A small image classifier, trained from scratch: activation relu, soap at rate 0.002.
Rows from block 3 of a small image classifier, named by matrix and row number. Rows with one number within an expert belong to one neuron, the router's apart. Each number is 128 + 24 x the weight over its row's rms, rounded and kept within 0 to 255. All counts start at 0. Numbers have three digits each.
After each expert's rows are labels from the 100 images, of 14976, where the router gives the expert most weight on average: "responds to" is what is common among them. Only what is clearly more common there than usual is listed. The data: rendered landscapes of hills, water and sky. In brackets: how many of the 100, against the usual share in percent.
# router: router (model.blocks.3.mlp.router.weight, 8x160, trained with AdamW), inputs 80-159
# up: expert up (model.blocks.3.mlp.up, 8x32x160), inputs 80-159
# down: expert down (model.blocks.3.mlp.down, 8x160x32, transposed), outputs 80-159

# expert 0
router.0:100112095113100146137155112144176133138142160115153099152130126123176162135130091169133153129107121112115104141096143154073145148135126121100112112126139132142142103073138132115082150114110114158143146110100109096122109132127140154157109123
up.0:082109109173168105103068136142104120147152106116183096125146119107140185118124129129178091164139117074169128130137155106134101124162102127132107137115137087119143111145137161138144082135113134133167104127124137109091118147126137100119078149
down.0:151121104093129122146132122151121136121100134087106108132097123173089114119141125089102124130124133162219111142125085112112156088162141106180146101130105142129142165109077086163162124126160117099134165115128100121120104130113111104112155123
up.1:097155152130093129111155128122149137127123152084067123109163127135132131153062158114146100152148124166110125115124100140111139101143112130117130149113127123090192155144087134143112128117154156145105114120140118161129150170165163101092143126
down.1:122099123086152147168091095090211092127110156094096127103126114135112082112137147117162158095140119127148140124118129126147170181113143177113110140150133112130099164123130116118110150134125121104152164134143125126147115141146096112086140109
up.2:106113081130133090153131166106133118119168061160142190160119137132107164092092125138152125135131106097145133124130137161103141132117112108137101137107122099101126163119148140127112106169060129159114100116147124162134110126118120106119095172
down.2:155151084143156128156109114147173168144119113092142105132119147103104134116147138132165171133142155122135111154140085149151099101151139078150096105149075129138130182127157130124142123088152127147157143113121125134140118087107118120124153112
up.3:111108139165137073092099153097165099109077145121111104110107150121074125134122127146150166111155123109150119133129133093145120130094137110109108124113159167136114136158126122151117163118173130088112148096118133105106134088114112123121094121
down.3:145089121104136134110128092166164147179139109131143169115175148125115126124128148164137097133116101094098120131083126125158126117124088145126163114107105131140095153109167122104178141120091095122152095138106135158120133165120138136115109151
up.4:128119113124132127131099155147127101133112131114148169141158131181140132144125152157117159127142140159100158107154107143118143160107146144133061157118148115122154140121095158153120100151126107150132137141091105129120128129093131121147127144
down.4:143154136123109137136130169110137169172132130126101082097141098134072151120163164102112096137107155098152117108126125160173122089154135141084145138084135111106130124126139105171128174110106077085107159093128143147155120118147132117082103144
up.5:150146136125092113113129183128121121147146188146124119108133127129157132141095096092179130156154104112152113093136111137130130156097114110156153110066107117084121168118113160192124149092156128133098113143097108087148145111133152106107105126
down.5:111121141127148124150108115132104183140123073130152141056162131136100098105120148178090136151123168154130151169114124118133141142112081135130156153125148152114136117137144105074125153117133147131149114119118090150108094153109167155107101125
up.6:115147115127155106158122070169130142120113148131092134108111120097131121094116125101121148124151141139149140080139119131121122135139095121149128148136127124141114164184150117125106116135175100130126078126129105120127145157124082112112156144
down.6:124089118109081153162156133102139121138134096103170164121152099132093139129090103148134122098122149105126128127133168107113131136105144119128099147138137135130080105105127117132217110135176122076117151117146104170105083106176114148106117089
up.7:114173119159125105163129083132146053126142109089133106070122128128111120105103119123092126103103113099111160145092120118141112088130081140164107131087142093107168149144115167135094137171133138136150111149187140108128104185106096147113115113
down.7:110133130117075100156111149114133159155136097159127125144155114138124131103118115119136131107140117141141145128160138127151161147173163169137139112175151137127101173161123119155130114148140117122119151149093100139134169108123101124147098138
up.8:124123167140109080128117096150084125109150121152111090089110157111128136105126092120160164147114149171124130138146109147092137147115135148112115157131130174153089116132116132135159120151156147120138116129141122131129136180138152121131108130
down.8:132131097080162153167086143152136118127159166156121137109150149143152090143143153163128127100121094119125152141130101131145151121077123110176145088139125096125155132127134139100122157131095109153114103142168106103141114131117149145090107104
responds to: overcast (74 vs 24.5); purple alien crags (67 vs 14.4)

# expert 7
router.7:100102084114107147140152128140160139138131163105154101169119126133176168137138086159138140134098131101105125140108131130092153164130124113095100113124132145136136106080136152124103148103110115139142163113086110101125100141139140157153096128
up.0:133093126151153141132158136134160128114131142120169089093155188138154160135141145142158159132126125097132190154146138113137109113160159151132132159161133136122110114124129129104125158169116120116124153070203155128135131135132100104123121117
down.0:133107097110167124106135132112128143087147077143125099130170139137099139071152157116167155139103082156124099106117136132160146087118122125127104124157173098111147138170117100151116122142122105093128103175132071155109168164153139166148179138
up.1:131185094162098120142148085120118112096097130108145124109129187144103106142131133106139128136118074149144079122091120162108163170107103135153087159131136105133107160113169116157112144139130130148145137157129120111119116109134168116138112089
down.1:160129188120118129118109185130143147117088132092123110117119147116141127125145162126077133145136156134127111098163139061106114113165114140135145101119130199088121154127106137130119135117126093127122121130110170131132118133134117139131136114
up.2:108169136117135058132130105155125097130134124132109104109140159142129120154164147147160147135139121131136123089111119132149094153135095136178110114157096118125101157159139126092134125123096143117096105125143144105103125141108138141139106122
down.2:133124134144095071131131113145152094151137110105122158147117129108135097162096138114104107149102121123127122136143128120133116110103110111147136117116098119151137117115175166138134130117124130168110141097141149125135081128142119144111150135
up.3:121144111112119115188095103114132105184129113099145121113129172126136098116119110108130122118131121110123155131154109090126090132116108125092137154119096173113098126124115073173131149120147134120110147111145102135129127114156149128091154084
down.3:131121103130109131136108130124129112115181159117145129125165134129164091160143104134123101115155161110174143154187107121121130079095112117168139121136133130125162126144149113107128111140138159147146126127091158131138122117094117054109053136
up.4:127124097086137149162132144147101134172118111144093154143104113133144107106145091129184143119130139115119168145107151134140112098159137128107111135106088114091168194106129111115124086144122094108158140121109136165138159128118076133138129143
down.4:092129150142112110129136114153151124131131128089164129146140119106107101111146149122098090151132120141125137152145088172065164164084122110142138099123094182184108106112141129116132154110144116124107120089157091152145086112158112125122133127
up.5:109103146128122126134108104102116141140115102095158161120103119127121072112127166113137156108108104158129122160125119122136133139150144124143149146131127100093157096123135158148144113160092145132151116095139129133102116161096139136080143129
down.5:109108092178172132128123122156148130084134178145120075090135113135130130145102140128167122170122099145175150142122145166141162123092130142126136129153160124145115180111106120137117124095112120103098131132089092117116174140124140125163103144
up.6:148115138093163131095124129159057122154121135101163129098090139123156124112166122117136133098132098120130125107101129108126138122073149140105123159145142091107124100146135126137098090144157156123144137075135143139149155135109153099154142113
down.6:143117127113045153131101129150131127109132138136141106138113140155123121169111167148123104095153117143102143154148140116099128164094149144130084141127084153136110119098115126133121108100129097152121158118146111145152089111120121143105102063
up.7:130133108108164136111152122171127140136111127127131152124129111123171089080107070137135131110112097150150153106148134118126118114173087165117149145130141129093158147122113112131120121124139126153122110152132093138128094113145137174129125164
down.7:092140106129096107175131133114165120177199104129139134200135148143102127154119123126112158123118129126140093129100144120112119156119124125132110102170096145166077155144138123146098107105150125152145123128136151144147130097143123078107129076
up.8:117114143118132090123125118155123124075077063158062120153134172136141154078105142118131167111106111127145138131153147132150112115118146135128124104145129095165155111185115117136120105157125129110131145105202159160104119173128109159069125119
down.8:155122140138131111155113090095134115095122186104110105146112094157133125153146130135149092175105127156157151154112164160128104165130137151126167096121157131086125128162142124112113128144139117130143106155134117145118121126140128067139111180
responds to: overcast (83 vs 24.5); fog (59 vs 29.5); purple alien crags (54 vs 14.4); land: snowy peaks (32 vs 14.1)

# expert 5
router.5:152137107115106149114112156106142108084119092149118139077120133146123170112096155135120124146100138097135112095101133127113156125087117124100150112134112122110090088103085112126158106112093110135099141114144134100112130124130144122115097103
up.0:121111165147141158114131126115136093125140133102059141115152147151096112148161150161107100124082130143131118122122155121136138106095133100154121158115127151123058129137116115143121112161167159138118102139155145174144113156176129158091099123
down.0:116125095080107135161136126143127099131136130113145125155184118143121125109168089138143180119119132118087136172135128140126077165162153143101124153137127101108116136134167116129160111101127129118167137175109117133146106153162117095121091120
up.1:129140118164123106082137089118132099099123172128102132131169086129132153166132092146134160155114130119133126130065136145178133142137095130146104129136135106128129158129166150125155134138113115114105136161084106098132139221154115157183105118
down.1:130078102108123123114134059115167145139140140126144089128127130129105115140150128105116146107124153150117124121114131148129147146122113132186112143157143128103150112140163131131105119144161124180124145118122136142111103160139127157149113136
up.2:150098140163150170152161147145087140125156106136142149137125121136148120115116199143121084123129151086132106125153160134137139138116138134137130103138111128105112132167118140105138148146130135119183108104112159175133118103097162114091110130
down.2:156092104157092106137095128140162134134107168134101120097137144133081122150173095091136136084131116118111137111123104158111101116123101119140087100077134147134164089106158122138118156098156133153131126088159129167136131146094132151126103147
up.3:118122133138147145126083102103124133113127145102098137125147099116109131134098117163128152143093121112153129115158159094122152105091126147140137141144132102121103145110129146144158131129091129115091156142141128166102121118128107135139165127
down.3:117122099149130110158147138156114129126139099134104117132146132110149148121127148090118126063173147157106147118093175117124133148156093117130118136126124128144118137149114131124108152126119097127151091143139122130124180136124116117145122124
up.4:103126127146094114149105124133144113149154115114127140125133140115126130128116092143104070136106142103069122101150119152157104105087132116141137139145095142108093201113169192125157147160161119136153103142116108131115142118150169098121135127
down.4:152147107110120073102155091168121126113107115126112106110151139101117097148108118134130149106133127107151118145128180146108141162132125126147122101159129149154133138129107124116126118107089106102133136110139125115111102114140090158101125119
up.5:127084134136095140104132092144141143084113134124135137112150108152147111135147154184160124144138114112096147092088126133155127118103115141118132105134089110153095140140143184098112117109090182146109107110152150139112156153142135106141116143
down.5:122163140140096103124188104169152149163120108128116148116146152126138095141063087101078141062148098135115141107096130131144147146153119130179150145148130136170121130140104104163132134145129120163176105143135091109134138102167102151127110145
up.6:125134070129107071086133121137160127136109155132113104139136112112124091181133130102166120112100121116120125090081123141134130130118138122107125139158130109134159102146137136166154116147163123100099131137070089129101134190153091154098129105
down.6:109128145112146113114133105145162131145097151125135107109161138154150145152151145093120196155180155143143157163149141140138121143111178123140136118180175101120148129126144148116091131152180161158159125113130076121141142134144153174119135139
up.7:096099163132109130138115135112114148117112085120094114096181172121109159158119111139130145107174139129139115174100132110105106132142139138129163122104125166140116140119137113119107114105118106116105105140147147166116156107115044106130150162
down.7:166120119172113151110164115144129114114159121116119187106114082125151105126142164149135111113136113133070183106166154108097100145110118134134119147137104097135116126139103139079145139137101119094106135163164109097088134104160150154142135136
up.8:117121145120103151175121131132076147172114143144182173155112127149116144144125173116119157156132117188124132132110113117116177129156151123105108152083151122105163173154102121117106164187121131114185109081118137137163120146147140111129127118
down.8:129136126109144165069149111062152123154123153138156146138091145146103081138163080150093156166153101130121105103134147151098142145104085100132141132143116150123127114102138161141108146090120110185136118164123142154174126105106136149141095141
responds to: noon (100 vs 25.3); desert dunes (50 vs 14.5)

# expert 2
router.2:113114105104114138136136112132176131134137148132162117160111127126183165138131097142132136125116117119099095149125136141085148142132122124097108103121116143144129117100140162130102173099123102147140156113098111073119105140140152139146094121
up.0:171136151097123134135129103119151122153097145120139160121144119122108117133132113163122117147142120153143103093116108168130105156172133123175133120108196160150067121136202133144105129153112145127078111142148118102132156185142122102125097143
down.0:075111116149148132102155171122130090114137123146105098083166149139129134135104099166171125123119158110140147115123181063127132110133097106124109134105125105183117143102102186144128117134167162139195123098130117143146120141108130095087188120
up.1:110130102141118121188128103104148129148142116112122083127133151164130133079126142143126094134088152099120141177102080119117143122129116107116119143099127161068142155171136132125117138120159122141142151132140169127147115111153139124101124154
down.1:150162139145116127155125136141123093105158129134074160131138128088160112119125158129149080086145128119161202084160139147137135165088142134140122114188116123132153118123177121154119106113133138128125158156134147140091122106100082157157121105
up.2:110101138125148122151111116187172125121136125084095121144120138142160110091130130096125094187110126155133101193115103124103140133143120149140153130125141117116116104155131142098155162154115108155154098143106152100124161129126141116134133126
down.2:119126146185134152124164157091136090156127146140126126099142142133116165152098157144145146106148112071129089107108124156145117112145148110109128155141123160138157096084122148158156131120132121130066129171164090139120112140127135153146142138
up.3:121133148139119152125136156171117135153151128101156129187130145158155118125166138075109104112145140116140112129138108131121090106102110160110133128152098093092088145126185135128165149100122136159114155113118125130133136149089129104128125145
down.3:160134113160148124108105129167147089144112102072107103076133101126095121141137133134192150148120119102107125129115118138136107141168162131090127118142127143147123128176093122172140097151127123166103094159120134098139077133138137112150139126
up.4:121153130147124158136134113137093099164094139166153128068145091137125091098086117109181138115156126136117142138142138130128108186116152140109139138132136172111155135147150155125104153125153129128119110089111160156108111154105113125136115116
down.4:073113088118124138115122117125099171185092113114134089171120123140123147110157087160142155100105147140155136133111106091131111142094161119129142142177082131160114148107146134125107120126106131111166105165159141135143161128152118110168140137
up.5:077174124113150160120112131142155129117093143135165126113136118145158139113082142106141117146089167105156121130132137119140148137102171155129147151117133109119137105151127103130145106187108135162092081152149161169142139145084142116087119091
down.5:147130121146102115136093098144133122106139143163102145163107125111081132160101112118133163096153148120136094144153100080112104120142124156143115144132098106102170109142140130125100121064195122141116161116122125157136080111138122121139124177
up.6:166177090119156116117120120132128146151197152145111122121119167123131105082119095111135146104171110154119113160120140176111116133134147077136113102145128109153147063156151103114148150149139112114084142095166158128112137111136151137119129168
down.6:100151145131121135118158204132146132116116138134111162162114122141109130149119133142121121155105125132118123140077169116081148122156115110110141157116141092124125140080108128122158132128130105117168166173072106128112096119121140082122153158
up.7:100122178130163113144143139108083145147116151077104111118107095142134186126131121140121092123169125118123120154155115158170138123102121139165134087102101120127086149127130127110106154192099157114125121135179152155093117109120120155106142152
down.7:143091113062129171122127098120143122142110122106113145105137137114117089136105103135136102097130152146139135126111071069113176116112154082149112151111101116127148079089142103150111091111151107126123090106122097130167120154137128119090105130
up.8:116192150151136138139142130145163153102115199103065134142120114162138112087124095115145130128158144084135083177108117092099122121141135114154150090102113111097116132145113119125110129129160137134102116140135126146096157132114132154084165167
down.8:086118108040138111126124123107098159158125158119172088122145129099155152137162128197141114109141121141160140141156105187128166102112116117118109134157073105119139129149148136117141060117162103148140130100162158151132101140133100122125100082
responds to: overcast (68 vs 24.5)

# expert 6
router.6:097120091102114143139153131118151135129137148116160112159115129136182154133140094150140148138106127115107097147113155146093171162125123134113092126119132146152134102107132161112103177100114108142142160120086117099124102140145129147150100134
up.0:119100140146127110101137134096114161099121145139076159111114127140139115122114145130135082147149094083131140150159194112117125153086125122105125112097143122154117154143166119129097116136132136091118144143124163152136154088115180104102132137
down.0:168187135167136130093101161151133142095157139130136141122146166094138145139145159104125153132100118121121084124137146140130111140089130182135154105093077117154113145109123108113146136108112120139106076134143154093129141148113121152109172092
up.1:152129129131146086127117138116083126134117133156090131143161153155139122142151151096115118093099130074128141118200124078146134123116132149148151164131162100089174133139136177146155133147115111104087136117098112148131161084133119097083112109
down.1:187119119158097115130117085128124145100162147108093149105083107141178106113123130151143124134124099140109129101118102120106115122087156140111124124093087119123120109092131108127134122159138127121158087128095132140143142137099138112133185145
up.2:067134061184156116141132125104128096121145111134133140139091116182137177098164130103108147164104091083125120116143127168128111139135102135130115145127147116176129097117104111138137148129135181149084106150091089120115148085135177138120128115
down.2:121102141134104145129099113167134144129104138114127126100089126089103122101088092157132129110141158191124122150091133087138121092156116107133144111157147121086193165125145146150159140114138125145129093116147121096146135083104150107132110128
up.3:135103134138134118186111099113091152129096044111098133112109130109127116112128155121174144148159127110167125159123109130119117104117142115131150127131081124101096135112137121110148136133159116148110107174115145132123142140136100112124141072
down.3:135113129132177124126132151131128091138108109133139132133110150134129163085130089116115124100134084114122139123136161098127114169160129122083119117156180183156094109145102119132120142166106169099132171075121140134157102129161123169116105136
up.4:099119089120141152143152126138136102113141084152145170101139127125149129125112160105104129142164165076139129154161106146108123108125178134137141072158091113096152121161125124123100116132129121135170104139153078107117140141129149153106126085
down.4:137128170094114113098086101124193128114150152080145137174131166137133110139149078130152133173132123131101148139121170076130182126129119133128130119126150156119150148175107064087126118124141143162120108132104146136115095141103148109129120136
up.5:098134157144088140097056147119101110163077128123077129120144145134136119119139133120119165117128089091129116113106147115108110105129140132141163149151149110068145124146146160154131121128113065094159117124134146100133093093131093112089130190
down.5:150125111093131157110100119122135152126145127117086164165122154104134080118159122146135104137164141121138140140122144095136119137161166108113133145133113113093092172098110104123110109140204134130093128156113110169128144158148143076118143095
up.6:104102136089104107148094180107115174110138162176106122105140155113168096059107134127152131120117150157185158121128108138165121110104161128153145144152110120141158145142138174159144151108118201111102146129160117130119116129115089130115132156
down.6:085153130140146100117118129093113132140151172127142151160101111124164128155138135134141102135155136122108102145091093118144116146131102119129118150117147133098145109120150183132159112122119122094154116116084128143133142100129127124126145145
up.7:135117113113107167154107119105138109107162103120140141095128132110118116127127136106129113142132134135105109153086086100135161149116123129139114138134139103103115118139137147125171178144124094086119103143162138108145159147140119103090170098
down.7:178127127111121101146094091136108093138144107135116114132082151129122121097162105138158091130140152099146101129144109083142168139103123114135109085122107129160146152157136127082124108142160143165117143142100084145149150154126156137114110124
up.8:120133165154141106118084131104167129133136113151143164141148147156184110161148093145166164152132103155135096104135155135144119126125145138147128126121148092119107137166117165140108127134119157167174125131179057123173135107131119075120112118
down.8:102142087096122158111152140147155095142133161162093087139087110166123136128137105171111119118115168106134128134128154113162114114132105109112152082132088138119166139127135110146126149077146098108146116095111132130125107107098146144144171126
responds to: overcast (81 vs 24.5); fog (65 vs 29.5); purple alien crags (57 vs 14.4)

# expert 4
router.4:105099086109105141138157122132159128133140164113160119162122134130167168124140097169134155145097128108114114136107135133075154143135113138106100124110144133150135117078140154119102150105118103153154143115106108100135106134130140158155095117
up.0:148136143138111126115142130117121081112132073119090178137120116106120129095051095121137132156149144158173134133130098125112148134198131153093121152150118115135146110114153134131135131111190133143139143167122134145121174174122134133089122174
down.0:129099133148122123150110116095161193173118163110135143106131186109120130138150106111108101079137179085132112121139120112134130139128110131146142146092138156155136173143127081154101110100084128093110174114126139099080142129119130130117144122
up.1:079128117116097155152141145115146085143096107130123148111125140101130166107124146137109144139166166128150147170136081151124096117141123163154132129136130132173159135142077133106148108145071133115088130098111098157129128148125142109117146139
down.1:151128111128116124147128126090121108157116106119082124115138099153113157140120144112111159139131086112107149142122104146133143085108115089115080152133106129093123158116155170150115128162138105134135157163181143133115088130097111117146160147
up.2:145166156168135144150099113142141132124130136140133134205146064126105150107128105122136144164162165176138121133101131156122159137135138168178139129114108171128135178173137118187136134129169148125145175138116076102109106117152117130110149093
down.2:115098146128107144141140164096137091136141125136133118077130106166089102155108122163136149093106161133116179106140161136111104126097123133135099080140096086130149082100081122149123133151113123176111090112134167134151141100085148097089090141
up.3:111093164118107151074103151094099117125120109101155115127164172088113128141088152137100145117125122134097121119117110099137119148142111148136130134126127102109164136131135111072185117136101110111102131125145120127127168140138123106162103154
down.3:154161138095173162133145111102139116141159132167084157143089092121140096140132159130130130139147193138132146145142122146098114166124123144096126158140134107119155138120136107199087140161151114137125159132100111140140071110098130140129144130
up.4:123095057142156165092099166120128156103122157103103064119118156135101136166102089144125139102137100148143166118096144117097150167173146099152124140126112115134129121150124151131100137135109112115104104165158121110161118122135114161057109169
down.4:157103122116146100093137137116141142104105085127152103153126111130143116184098151160146143132144153119167091149126129113182155158144134133101126142177097138129162121127133122146106135140107127180120150150116091151097153117116175149144153151
up.5:158114094132113181149110169153171104113108102110108166132141096180076116127105138154145141087103164143127155129125144113121142089121128140141141147099115122099135115129112140184165123160141143125109108128105082182114097171124109127127147116
down.5:125119111111131097158139077117092139185114124110109113122081108126125093156181148079103123129134074130155144132126093161113150133150114106120087166113102110128134093118136137130150092176145106104149186106113183122103151134134094099086113158
up.6:086156191130095093137120127138137123157106103119138180152143101162103119136127165127127113094124119117137156078131109145157093139145146115146137152127098143136130161156129140112149112176133127113103137171119098109115125075119120141118124123
down.6:161106133173157106158109116108111169178125092138096100126086072111092075148137128137148126116124091103137121107094129064139093109142103125136122125121125094154116106107089111113137125131117097130154145103146115103124136138147146118110121149
up.7:127155133065143107142137157157104098132122153112120151147093172168097120132102151116124146188116123124141125133100109115155098095156104122146124111140154096111145137142117083112111132154137095133167112156128090107063154137118134121090096150
down.7:149075150168139118102114143099158154141132175081162134119121101130129135124144130099131106157137134146123148125096125175112216132126133135121153156119133166120171104113166125162116093099132132153140145159092114163127074178107123132166155150
up.8:151154098105113122164139101103089158096103141146174139090126104116114142117113163129174129132125152178126099142112143136135156129066156137139129124111094100072114104137134129141156124115147124066113147114132130106091133116115111156095147103
down.8:093093110131162151129120068155169102161156128111144089132130123110101144114148117141102119152120135136106144151149115113131135113105189121088120121135142139137147107130093153085118134162160141156141156120150101147157129111121143136159106159
responds to: sunset (62 vs 25.3)

# expert 1
router.1:095099088111114149131154118119151140148129163117172104151120114133182155135146086148131136136107133105111103134099135145081144155137132111096088134129124150140144127088142166117103174098116102172141159135097123116134094139148150149159111120
up.0:154140147195113122136150099144131139129099102145093137120119172185150144188113144125117109085087140106154135142145121120137148142125130115139117076124117120125133194139094142148101144167149146146131111098100132143142151124108143130109117136
down.0:120147139123118099123128089142143141106162149122127104085138118092107140138087104133114110149136121124142142113135101104144163148093166159174115160123118107131156104129086168128127087103128127164141120105129117100154129150182115148084147148
up.1:109137108144187183100134155082093130157140170129128131116130148143139124100173114128127129133131127111147155124094161102126151115113124136167156122153109158117111123114113129125166138118144120161115116108133097096123112140132162171147116159
down.1:138113091107134184147127121129096153096125108156151132134099100080102150177168163127150133146142099138088143110131104083128150101115104127116132103147116118141077112128115113185105128123141093183134095149100136095106181114102114122156133102
up.2:127133127075122141148145100144095143118128119128127135115133173142151127129138123121117125169107151151156152094200103069161116144143104112150133126121108125129115128147102143100116125127108131111126124085090080150116138110123148128128162159
down.2:115125101152155109148098088116130141136147166102085134168143160111123137124140124165160131113170125146158110155078155148127138123114122118144190098150169106121142121127153093113112155125136124175136120145149142124119126129154122105116115130
up.3:133118134136146101158148125131117129147113119104190097112115122131133103132133068099086173111155146139094120107100103140099114091089142145099137118163159130148136094172101113137148127165135182141111089129154094147123114099070131124116127131
down.3:153177134162138123118180128101157087088147184143139150145147118108114152097128200091132134150121110148097150096129145133099139153148142120183117090161113141101114106132144118121118183126173112149142101088121143100150150129145141135135133145
up.4:112120145088104077123126140133157109138130114149134143117112109132116118103113070114115126174116136117139136177127123132132140100125117130103102103106143140118151155132136120130111150132108159101100172169119157108159092135143165189082156110
down.4:156168173159140121107093148147111173128103118136118156128101122113190155123143102100138128133133142157174143110082121157159091119146151119129134157179118109141137113136084114095114157143118123152141134115135102133147141144129138128174124101
up.5:088120141115131127152073151170072150146109097122080148115101158134157136111088160096138090134100164127145107117167153145128131107141148108116102128136152131096098125096148121138110163148096114136148111096165138069149134119121118130088127178
down.5:115107064117113113129152135116141101127183125096165097134141122114118112200155107136119106094135168173127119120130144127087161108155086125173153129175091137112139135118147162138098100135153130100147137111113079153094159139137144176156087146
up.6:148164143157171096122123115114083106158130158140080144155118111102145125147107135104154130121117134091111104107088119115151114139164157091138101154092138165120162102167135113170081131112124113085122133134123118183130145099091133155093154164
down.6:131084174098117161165140139130109152140159091141148123153124182152120129132095164127120099130134082103148176150102137183120150176116152146121134097123116094135154109125101118141150097128129149176126121094128086120150113124110104125133136104
up.7:129151103136128120128127141130110152152128073127132169062137097152122160124108096118082117134134163096127144105140111113121148160142185147161156103143128110112096151131178062133137141165116098134141116109150175107163144174107134121097156103
down.7:126134143143121098118150078132163117108128151123139117143127148104120137162111134117142118089127115158139150124168160091103112133093113157153165121129130139138162148157081118131137158133152156102158109147132111168108121131128135117158070105
up.8:117150160137172107141131134113144138151125155154162151102144140150145109114183144136145154108071119149133064122117147148154109104118131140110106170128120120145165101137173149124090148083101147067170121133124139145132131107145146129116114129
down.8:125135153088125152154144153185092098124169141129113160135154147168119118138111146105118119169154121086132177113119114113099161145176094123098154143100127136140104111119119142133156108157122081114124138097110120135147135115153126149107156063
responds to: purple alien crags (61 vs 14.4); overcast (53 vs 24.5)

# expert 3
router.3:094099088112108147141160108140153135137143155109154101152114127127176171131135084158123154145093114118111106142104141137079158146120124128116098113122122145142145101089131152114094162094118100153141155127097107104132090145131142149138094124
up.0:178118109145133062115109150147109163125114156137088127110114105096143124109129083146111117116124156089148143124150119076107086160104136144131152106058098124143140142112152118124127140125112106127130134153165141122099117133108104135116153126
down.0:099186094115131137139116114109090110128109118150154144131168125140084120169105175083127191136133130121115172139140162115131175139136123114104120128114121123103148120093153133115110130089129154126165118179113113140088119134151112145169137144
up.1:110108110082083100144075104135121164170115103139097129079110139119088107133114132128108145165140125108116103161145125109084095094160095153089143159090110136117101141142113098112163141116131106123088145122113135149116168145121137144114128122
down.1:111107156141151154098148138104147122096148177094164125156140077188167098164147131153121166139124138111159166112130115130159178147153125099136102150183120124126157122111154110121119133130128164116141156116147135157053146089160135153157170146
up.2:164139116087128167106155102152136146100127128162089126129153125138148164115137078112130131106156144112144130137094100122146144127142138168145114145109084130084101120165157119135119113092122147135120149177151120117126134129102102143152145138
down.2:136165129133105106131084142120101151149136109142143143123114096098109113172132165122174127109134136120152142108149158158144131127114160114117169120110081132135166104124137136093134152170143123107121100137115146134169162132102151096125146088
up.3:118157173116146143133132155143115080103092121071088127136096100142127115115104122130131102118143108118137141155141092136090103085144112127105138152115123143105148159115116122121127173111087127143156094146197151164140129165129152102140144099
down.3:135086162128125116111126068098118131143087121138129118155121130140083109140082138118141133121128157128107121154119132105146117164105119155132122121107150145134164096132128052112105122141205153140091138119139131142122126141118148124162126130
up.4:111119102135135117138094132160105137139170162124115157115140159153151133105110160146102132137147120139108096149128110141165135125136096121173113156096152128125131118153184156106147116094126117135126125136136161102139093131107147102127111126
down.4:134113084118149175132123157113088147107105132141105150132143136123133127105112109140122109126058084114139143137141094107098119140153121129181162145158076136138164166102172152117118097115091117086131132126108141093160152126100132134133127154
up.5:124099135142164112089096112117160118118084098169129168093124117129105120142121127100128086166118134140142118130096113108140105087134157162121152116138122140123124184117173161139117164169116139126084151081176142119149152087112154094158128143
down.5:139139118098146175112131138089141140166136094102149106135154140131100179138184120111129149112119142135117106151119130162109142143102102124144139136116167111146096159117085095129116100106103163109128144168131120175104146092122136152151137150
up.6:131143150155153177130120134154120108150124169112158128100123166094143120161109097106155187140118141154140124161204127135160092088162155167131098162158101105080119118103156132145159113129108115121100154147132156129147157123116146161111153167
down.6:131095137077109145168120099113105165141125151101129139119096103139093107094145158115104131138152095104131143154086134117118098141163128094075155121134123121146112121169080168134164136126173114115111111108125098122136091114124078139114128128
up.7:135105163150171138121116107152093158097099088119123116099168140115147105102155091150136111096171135157157073134150108132102066169123164146111115165140097136123128129114126140167124131124133127102122146139145113141147159170162095127165137131
down.7:118141089151111167167159144131084120079154118099140122162130145124100136103131130109105102140127145129141143134098151135129158143156121118101105099151101096139120128139103126120140138140151092162119195156105134136130092108151115132119097140
up.8:143084117138189127102137169125122112125116104132087121170157115153167127149132176122086125108141154157125117122123068133151139080094112122135134148137129155127077142150126137167165110144158098130130153132131112136133151143105139080117139123
down.8:109187094081127153126132149153115106144112135159121085086105142116116085164134152147142136167130120124123147115109155146149134108132145111154125159147094105086153134111158147146138127103082141169095141142140169096172110148140134147165110110
responds to: overcast (93 vs 24.5); purple alien crags (71 vs 14.4)